{
  "norm": "layernorm",
  "stem": "single",
  "widths": [96, 144, 208],
  "projector_hidden_layers": 2,
  "momentum": 0.95,
  "batch_size": 256,
  "final_lr_fraction": 0,
  "adamw_weight_decay_other_params": 0.05
}
Rows from block 4 of a small self-supervised image encoder, named by matrix and row number. Rows with one number belong to one channel. Each number is 500 + 50 x the weight over its row's rms, rounded and kept within 0 to 999. All counts start at 0. Numbers have three digits each. After the name is the row's rms in percent of the matrix's.
After each channel's rows are labels from the 100 images, of 14848, where the channel reaches its highest value: "patch colour" is the nearest of a few named colours to the mean colour under the peak. Only what is clearly more common there than usual is listed. The data: rendered solids tumbling over patterned floors.
# p10: first pointwise conv (model.blocks.4.p1.0.weight, 72x72x1x1), inputs 0-71
# p20: second pointwise conv (model.blocks.4.p2.0.weight, 72x72x1x1, transposed), outputs 0-71

p10.70 107:470415502541506576633580497535421493524508546517520440530513569535453530488542551575538441529457501489491472547496602370487500586503466421471540523502448521629504486575553516425546534490531484459531499538518431495539
p20.70 108:619446474505471416565508532516567498531468507495487348535515561549499458522512522505492515528505492493545509521489479498461503530344309501553505505505550472538572539413499461560486511505405505486529495473533530482512
patch colour: green

p10.66 104:472610601409538474473505534454616542502509473473458456487428493511430449518484542482566601488467506546585551476591541503487513423469450510472583575464450416548509495569479533525454465452587477510526503424501441498533
p20.66 112:476547660447554419517487497508466488485520499443527470469577470458450483528562499487535517463478476411436510590457561517582514482503525470483522430495495531540517433528513461624426519649538443474479548483492412483478
patch colour: brown

p10.65 097:450525596478498449545557570497623584467489518470475414422410474512491445471537540507538423343498505491538489447457495509492480540533489536497433519501393492537492522405468565449500399491553478503515496516570484493450
p20.65 108:422533505491484453588526473506489576455550483551469444481429528511438409487591509511505480489494485634506506496554523480457494516472452486487425559580444488485524464519490529563537456584574534534509481530495298458486
patch colour: brown

p10.49 103:544552492488486561623518457422498418537588521497527478556511507477527568489473433427537490499528501467507458526419461557522416541440528450471413470439559495522500478475476565539470462494633429535426502605493404504529
p20.49 115:472493599487514515523517487467552482497505541525507529472510548439478365483491431499493470443483496497370459573520463506480469564559502477509475521580562531453435431537488471532586545498555522526496670495503485475360
patch colour: pink

p10.71 108:485470504433449433413509486555586497461433522499435458492430524431549529476442442474521535524524556465454517529404398524489473592606495504522587469520398523475502481523504515446462457480488612432499499560489612503534
p20.71 100:508465533526572448480509447503545517516452568488431362531495425524515444513476502529516504516515508558539504565543426519413528445531451516524610501524457555499452463514511465568414554526452396525532478447484672495476
patch colour: brown

p10.26 082:452493474586529541511377458435470527506489521548475547420524502476506411542539522403446454513454485587396545501436424474563490429433514467487491506474465592443498454431499585622478479572448508539524500475483500506539
p20.26 028:482456488438489489485470421504506559489482421536549487501543404454550547548507457517512532458491545502616517498484535565413554594548520540576444493494527413509501435472533440401475572428485582507447406562472486531404
patch colour: pink

p10.19 105:594436502464452426566530476540686520507417491441473412534426484494553545438496469472510469538476495503478448556500486477555449556481464544559442471568480506488499578535538510430515557491587487439451498474556427501442
p20.19 116:447545610374541564478489487489549559512449514487596589494484477508473435490531493502472486502492479393491481526497580492504500462520471497450583493442481466467477562610471426554606387489529524409555513541493479470553
patch colour: brown; black

p10.50 087:529493553455430522556485522474515442513544489521487462526547435493583450528542516563498502464549421438467494688468499560593604535539566469525415545549513496476502583428501437497609461492476488506541502507449464510459
p20.50 073:479441525446502469492423482476488473483540468575496452475532551497509523482502471527535507453465529547477502398534517495554525518499636517457474534524554528526693583381484529555493492521352484512484495457510512481416
patch colour: pink

p10.11 120:491490524483430493674466438453511492517459449565504456541453402477513471479475474455460542496470462471470563445504531537384589604511522481475476560618523464548497490561517446578476506502445517508546500614528525499514
p20.11 097:470365544431533438468463495512514507488498465458530499497491519494462506512508523506551512516519502456435511511547485503448501392571456534489598558467465689555625578504500399458514495469545522477456469484440542561529
patch colour: brown

p10.59 102:566445512462543528531551485506577437487505565510517516573567548519567492502514469595509500532552583429473580531514436531646447481505365564492511493513545492467494497518496442495540448565613427504498501508432583494520
p20.59 110:467403551652454429441643432496505468478504486470449470499451458514532456495491502506505503495483485543533509521518589501475528501479534502425569496446526469489526516419471535453562470495465445623491513649561464502524
patch colour: white

p10.41 106:442563467446509503528622504524504477497461536480536530432482539516511557496472588528483506515471519504474407563498541481447529555502495527471495335466339563494501539533589511457546614492479513477487498492615509502473
p20.41 121:586616448484548550447529639490477581464442504496484447501453486467547498497510450482478483478482482517423467516484571500458487520489548471540508496440511601466446484609477537503508459454534461436423408450629553559493
patch colour: brown

p10.9 115:532488552498493499603488510533461536469453427534501451560422516446498477489493465488513461556447486431428455490448478458401609547495552430591506521555506486571500525568498373452543567453491494534403498609569482505469
p20.9 105:453450481515517533582512534512451527556470495551484461492491426495541516487467500509532489489512519518446512435425392497468505493396455490508505512531400642522564471566519513510471539523405499422640494591556545413560
patch colour: brown